{"dataset": "abstract colour fields from 500 small random pattern networks", "levels_per_channel": 6, "arch": "transformer_decoder", "layers": 8, "fused_qkv": false, "bias": "qkv", "parallel_block": false, "positions": "learned", "momentum": 0.95, "max_steps": 17400}
Rows from block 2, named by matrix and row number. Rows with one number belong to one attention dimension. Each number is 500 + 40 x the weight over its row's rms, rounded and kept within 0 to 999. All counts start at 0. Numbers have three digits each. After the name is the row's rms in percent of the matrix's.
# q: attention query (model.blocks.2.attn.q.weight, 256x256), inputs 0-127
# k: attention key (model.blocks.2.attn.k.weight, 256x256), inputs 0-127
q.27 100:468509506546564520475504549536537484428448461500576532543488507559513512558536470503488552501505476508530518546451525432453559504506540512490509495531504482474537533462393479504487493499525480524502529555471580573487481478547484492490423550512546460492471547432475524468513522489577544490519436450498493502477534477513465433522470492488439534453450493512379494520511482617502496540554
k.27 101:441535469471542440534569534545526473498481496500521405493472460435502481497426514536536530528441487482467498413492465490470508462539487541544551514491521493486518586534425516497479461522464520463588507456512515433600479558592466503501445481494540456432448490474513534480495572560498526543539496493510545552509534502492485463553512558437560463574473460493469601546468567478472529519550
q.28 102:541473509471467509546555602468456543440528519428479450489474483458552419560510533553494496480481559524540466520523506496465492535494565436534512489374518490513522513476558525493554499498492501502504463467429488461525523503511512446521525519550522520525436531462541443535451535444542444491546507466509494500447539474513494513514615588428548432478508499473463468566462472516511482498546
k.28 098:514530480519485571482474487494500472522451499472517504482578482488552506472514482459427448511409460521499564537506481486465459447432554448517525524541513524568488557457489476533438494521503445497485484564526485496503501587543515474525487535544520537457488498502451497472539453476464507418538476437499510524468528530481493471506501515468544490456466531450538486466472499492560521488515
q.29 093:513513523474551504513567493448488588389544578458486471510508430564468523512521397531509476476556525532410421467556586505488493510508492526477473485487520476526480501494476524531538593438492484502488534553455594429527446467525504534482486478582522540463462494479547501469562545616558429498482483536482558512485486527485463447503447484548527460485511482543517540555493517562559489497537
k.29 103:521491509501525530566452494549527542480496498498395531479606449477546488523545620509453490509494497535452497584450539480502454415409491503475466469507474477541449489492554548512423470439442604489497523490486529526556442571510478494504536533539518530486542525517514590533522535504564443471390518564482537500527510505523513491499485494457525531469520463464501525480538444475487444491515
q.30 094:498466501445492451475548462538621501487503498519470471481493537503564505535549509529514500529492561491455488453548509486513459532564494503512542466527422485529461578535539509502454487463537474499533534491552463511407512505545497522497460542525490540557525489486488457488565511452494447452519548520464474515497540471489506467483523465425506513535484484508524446534432455498459495436481
k.30 106:437483464445524482512488474523452476603482544577506523462545486466528537540427501550476501495463528476535419489445461463580475474525529467545527483480479602482494528592487508430512505489551534520509434511459506559400502526468468499458500541505486524532456521473444439512460511439495582466490562555484536509496629554506602510503483548517514510481518498496487548501537472514471461468541
q.31 118:511528487539454474482546437521488510525527460484507435482467529450511585497502519510515476460513538540477544476438547472549475426452466511570565469455475553504475568491541478516533496610516558589567513433522442486519437491548545495494494541522487542496608524530536493566523467531448543576530461507519511480499459494526542544501488491475486470514423453472522476539548479499490527524537
k.31 118:505494488501524467471476490465487469532593608568544503467468496508511464434504495466451425494525538534487492528485450449541486511565501460520574506449555549501382394516442482504543547539466548477479504453524497535470546448404424582525470509482528571476487503502539482429466404472541554499587509534425551557542548477432511554464511542523489522522493519506518468562502544506561475474479
q.32 138:484486511525535444431539519575504477495475432491479575517444460577456494506516521519489523495529491444518493594552495520459495583576519563477434488524513539460510531447551488512490494512566504536484503508457556536447499519530441456485507486485493525495497463537519527519448510582373542546486501441560490576506498484601525582455473455440494545473481483476510501421473532547494526504553
k.32 126:477479497459470476452507516518552504497522451529540489475525542479503496579478538503527504497530494520495469507494488522490458459547483514567455478500491500514519466454533580488565551423483565504453499480511512503544464497517568445468502590550441452562405507486467508459500595509474453544516496478450459501515513449509451494549563537445488531508547482466482534485433467487449518528501
q.33 146:484476421511511535512498466571488537456515468455521506532487473421409498502497566503505590506539459557442444560482479425466421470526524484527569493479508490515515446512453440513452503548528534497496440512507635453493505498516538539483500433478513509518515510496502536523479429491488541544510379437554502504522457598510464496490499548492468551476471474418520487495485490459514499543548
k.33 137:503461527515534533519486593534504522485547496489476509465489466590549527547462454478494452555535519527515455484480484521537468474439521376507411534486463548456462528520489470482452503507524539524425428482477492517480523547434464546551476555542530491497575516480482492478509515460542513462471486567495532562509530430532477563483497533519444565559564519530505485504449440542483536465521
q.34 161:585498464401500505495518500486476447528521535456501467468467494513491451441546501463464470485446501514500470508505493424483538508484480527498495552505531497549468477451473468457572504486482468430505458545542573500520506508500500536551481438506496497522543569484505542507549489503493517524458523503446516534467469510522453511454398462583520481498558505546544565483493560497589527492470
k.34 154:476463508484521497515444445480471481461459443496483567505559524569534588535454536496462530493470522580465478495479493549600554497458536515483493476501506587438500496554489457529481530439420574530464452507453542518541469499547484511507568570515483551413493515465510478501460525506498460470453460526451411473480475584461558515511560524455501526491522513457485442505575453484425426472511
q.35 139:490560460452505484425508418499508487544473501501474483544513460506530544456553521479495566513523499455453518539562488522553454500556468538464505482538516525573475500486434480454524551535568476505518512530471497497503522433484562560479506525534478553501509498516527589535526496567476544497504510449506531535518441505506549483453482452533534511444524510534502506544480574508475543481551
k.35 109:527499525474485527523490513569481536524519483490516458465482589531472570510475562573467508515463543528510476463475473389523501454457469471489488558439519507499496499514463569471429523487427519426476523516465487538464510444549488507569497564458453541542481528496537554455534515527609510520437515551492501498490485492527462488498556504530599527446473451456418545541468543526478470529547
q.36 128:557453545503453525516540454515473489521487515494525555469569554497482551503462507475435552454503477525474494461542545545496478522508561529456462514521447522433485600583485524543488502496524536507554478519470460489517538456472424551582485494425492536425555436568527531460504497604500520542529474534551513482544437500422491447472499455493494565474468553465474528506477503533496480435479
k.36 129:558581486479449503528545494517509512457553519451493459507447550544503514439502472449473534506479445523508543455577517437465526398482463433490486560423543528556491521407443489540548426498461442492452521544556495478544451497445547534518432481487456448503551481483506488522563489587516535606521505546535586582484465521462493397519471472514511515522493476470527577481461574535468507400478
q.37 131:466516489462473467512566480566580525480488463479510461534535447463515565509574538553505482535511523493521477495485517456460552537519490578475545541451453408501486510535501562525514476501510525503524505545556446488500437503418553559494470451448465489429534510532451522459579487538517387502559545508501524455493536432515463513499538493473468486521497449565531599534428549487505486508457
k.37 114:418473534530521514537446538528478515549497512531424572533474493466523483477521480470516559483451514500485499467577533523528512496488495552558499556508520585505537524487508474532535554482540505462466486545511545497480484601404529522544448526488437485499507521517468512526493531472432522510532552478442582485411533448576474621524440488533539526505511449530555479447535582487526504544466
q.38 139:558458494513499535463484477418512525518463493496492507554482499465511538459465515473488583513545552498443437547579528509546445471562566556505529410531528484562484481508480480465464528460604508524464445459521513503461525463550498527532457479496534538503447492388444566459518510502466490422532452512480487465475496471489471458520485493404404521584474447576522466520485484527518513482486
k.38 116:548575577471431532467475489489492518448519521423462528512462500549508453529557437502475464511460477542525502543538457441451505511478495491474446548487505469516540476470490429485505462482523435524447463575438516491479505524495486506493473516587519531527578476437459489466569508438495532433481452438544508484537425524484490559492468495490498503478391448517583412527442441483478505542534
q.39 165:482515519524484528511499547550441525496476444488501435538489390512468508500471555544519529520516547465549471495501497533493549472513590512507470445519556503528536523437552521547492555491463484485528539485469417507491527489461559487466495421425577461402507435476494511557480558563508487566458498529555534442490533477606473452481506534473517449457495438456497493537494517470416523506425
k.39 133:510504499553429556541548534482532562505510481491425493476537533501495485493531559513484520541469517518481492529500497476486465494435503479557458465515485436553512508437556457502511470470477454484483494524476513482555479548491541402503497473518502458494530530568460627568575520528503444488467510450436491495542517530576472472518470466519511466460486470496554573481463454458579446561472
q.40 148:503449519507499507509569587524479429407489516480535533444456510518432575529508454544528471504563506502435473447504528500437438487469489527472518491432525593551498498490506503471515529430534466469455452564431515520546434442483443484531530476510575523528439537458533457538478543463487469489467475552543480580449482452521468507492513453431525444483479435513485470498455460579529486554532
k.40 121:493529515483466517493480528479484447556458526515550482569431479511499499498474419460511572499525567422539413449490483580498470548482553523558493506488485488527481519522511449535538501504552459523540515497520419484426544535355499520466433546505526483476553429494524461507477531552542469561509425461510498476505539528506487507506464486533529442498463507484504539565468510529462496499521
q.41 141:534478533554473524441570478521480479467451556537610536468548425430481451484468488507565511454555475465505483483523554520507498514505490534520515476539475502438516508586543541566514489520541432469632484507479489406437531511532546499514549455510462517492444484549530487490530521494430489499481470536557495455564455516478519538434530517446511472476481523500490491464510485459472465535520
k.41 137:455528480502442589546503581495470485550453468497515512476467494471442491448454481497496549444458464457585478467535521511476484502460520475567494525492470527530509557445508509499516482476542422499502515530439440531474563601520553527446440500541459457577465434460424471573510530574493542485538537503575551554423519552561460551485496519472594489572481520506522545427452505502504585530536
q.42 132:437555557478525492446486548460524545475435487532484582472504514403510448545507546450577424536462499529433454524570554533444465454454446476518454599411449527551407474534496516509553534536516467415511495504473513490536455477509620479456538473520471485528507585540496526426550506523558510464405533547509451521546526469480500502491536423514558540572459458505527496589540498517481458499480
k.42 159:499525556492502445477449497494447520427451469488442567524538512508555456474503522553494522505506482516499522539443521500477521475423487512418419499545457497443433490466524518530466463464419498555457539498498541458553454483629483489530503528511500512474536543496566521518525502478539424534425442535527454520529398530485561492499522507448501475520484499428485505439540503469480483539531
q.43 146:473514475598552453550470546568553452488538483499454501515471507477496458446512579439554556536507473436540517502581527482473547462463520517517487505502506531425519421555519473619477422572508449601526533530521560519501484471532458424536498536372467488451450453503534467534466448500482545481459460524485521499481495492494528506491500469562484493438472544497482446480589447587465455506482
k.43 143:484447490551527459548529491502508513501481412464465487532479458512473537560440516513531522523509492440446484497465528606485506370529562498445421445559532525455470553458544567465514533534486562468555504501496477463536484497549537519549511528523493448440486390495512559465522593544601430479408522572580451491452443464486466501477496520489530425514535473520502516507465520445459497455515
q.44 130:563563537527559493463507470508413504510535501537452513460510504550491506546523437473564465530470508507541528529432489477466412478528487424545514476426512475502486481479512466493507468532522509467412574446514472443495480515478418548504470521553517508512511557475544498485537476454541519445502483460547473505500464540532552522427558507461468507551512456565479491513491541476470497506582
k.44 115:572480470501576442454458477535461557447464440587487515509471516467461477451516472508544445510554522521479513548494445378567491493540516530538524527491498480442420449459540546483476508481462580535542507462478531538447533471500473530520515571486493581460407539502490494419444441461495445449566523498434460499530491548483533534458560516509472512515510503464485503492508548466549477448503
q.45 153:525482529538544490524516450504549489543473538544545553476416491562501502466513463476477511488549532533484501473503545537493420467463514517509478468539429515418452591531557544522505488521479504524509512537440478574489461506448457507509512536507452460455524513548496548472479470532497548500462502535505503500562488472469470425517508536579495489513534511479506409432602434487510465467568
k.45 160:497505481477502508460541423522478538378446429453506514558484417506461514531484541474566549541504503492460529512548489509490507476512528541492504544447490449493564498452507505520471454504438479484470572470486508427590446486634531492514566493537535502428501512476517532443489502536486461494464457471546490475459389502502492461473522515455462488536498483448558539534448540510433513472540
q.46 142:530504497560483488454545513459498458458494480492523531493498434496495526543495454529535505402519515466480473512495594507520542430479426424446469474504523530470533562453456484483500503572536455453553469477533517411470447501485565511452532466564476460498497453520481517618573562574480487588483472459528539525526510551531501433508494505484448466547487391490516532505595540466440502531530
k.46 121:514528525503456489498468436509490484503557488520488498561470539493474504506496524463517532413491530543511450519455509519505451535490494520615490423426506457535439475458501509497575532536555484492470517487445456526502493438377495424402505489469450499469498442507478523558540499481534482503522506494525510473487531434485509450440539532501426521494479512492448462607566534544526475556438
q.47 133:520463490500478547530515417518492569472512477560462537528480521478524488531461443450493553577525499493412481469537488520619461511549487492587517486438544538535434471468491456454553513484539552474522448524489569442505469478504498487604509516548472541523524528502503477462525524475501518454497468549399504509480456492434575581495524482453485525521533530497529534492524582483571444448500
k.47 125:484526515479590471499530455466501531522500490530472526483477464528469447499558478532485509519503574486488452522482483438558514468548564463523525492470552533464414462457484491517555502536449509530448542438492558520464475467484469556487463468497448510500505569489539509428504385461531533487521491540426518530515534506473534547456547568470489467588468458443558507445535545465478445422544
q.48 091:549508492499446510454491562483456489506479514504560476468554593515508474487477458571527429455542463532505530522520515479532480485515510485483504426508530479511531542447493471499458492443462560463553542555499466451530535552514527461502524480444476570499513449471490545494561520503550563495460450529502514435476534497598499574474492567504425412509532451496568537487499497479436520403509
k.48 100:494450431486477490568565420520441450544450517542455561476489566508469456466495518453566465435507506590549522454438542530489431497499489511504559523534520408512529530522534491563481484582543522463494495467451502460519458429531515477489453432493539464549457492407429535471511490440486512504475468551446493478453488471559468431525484505471529543499594526506516523558523561461532467428545
q.49 095:548488555530459533502510492488577549547429493519474581500497501548488477547573515420456454537510476528419500545450500477595471529496527501467522487553528457538475483571499514519432496510491478444513465494549579503488488533492533475445441458497533508522467516478537458538439539479486551524545506524489442498528453526448453392461645473562526517488557486539508469398448504519530557490442
k.49 095:457497512498514553483456423492514509472595550548524516538534478537422506494448570409432534500540445509532502514443450520478477504522492556420502515414537508527505473478512488528481496490473519470542515475475525588450532555538494535416474474512490470538483497519548523567492456475504568435535465511470541467534542490531483483477540509488474472512557530501641508496480497483494506569528
q.50 078:429452488538468422482457513522439468458483504507494569509467523480590463495582500538524553491545526538457539408511441527555494623514535461485474483536550503502478479511426498485449478494523480496541509464485500518514454458489558496524567483469519511471505507508432483532499496485510541569464508522527533536437397498497496530535536590450522434484500524576545515518545469450497548445449
k.50 080:470499503534465520543474479525515505500432504529387480532460507475480512475474498495560542503519524525496482495530473509476439555575513495497477547566492550543530440546492583459520429512465477498495455468389508505490504512465514576526551470504496571472507515508450512516508516570483520617496519474529548478471515529493502453502506497461482448480566490506587457447532536516480474481468
q.51 080:509535464486463463456515453475459541526460526567486447573468469470615453501487443426447570477528490412471555451492502487438544481480577423491547519517521511511505458510531452492497460530523500573440577525474443461481493511510479552543501484492452526535481478485527580521506596566458483566512452493542515499549488476528499564539473499544593482460502525487490479518498490529479553493512
k.51 089:475469467539473535496471487459603469512483516442484503459391536538473552482551498501512431457527543450513492565487484483519526546570486507453502460462563551496459477456568515477513553507427537482519480495487526492474466512451570566463564524431409525534582464473524490528503458529476563503521539546520521535579494539465487593549500515518486482470458497495504496574487391460470432471505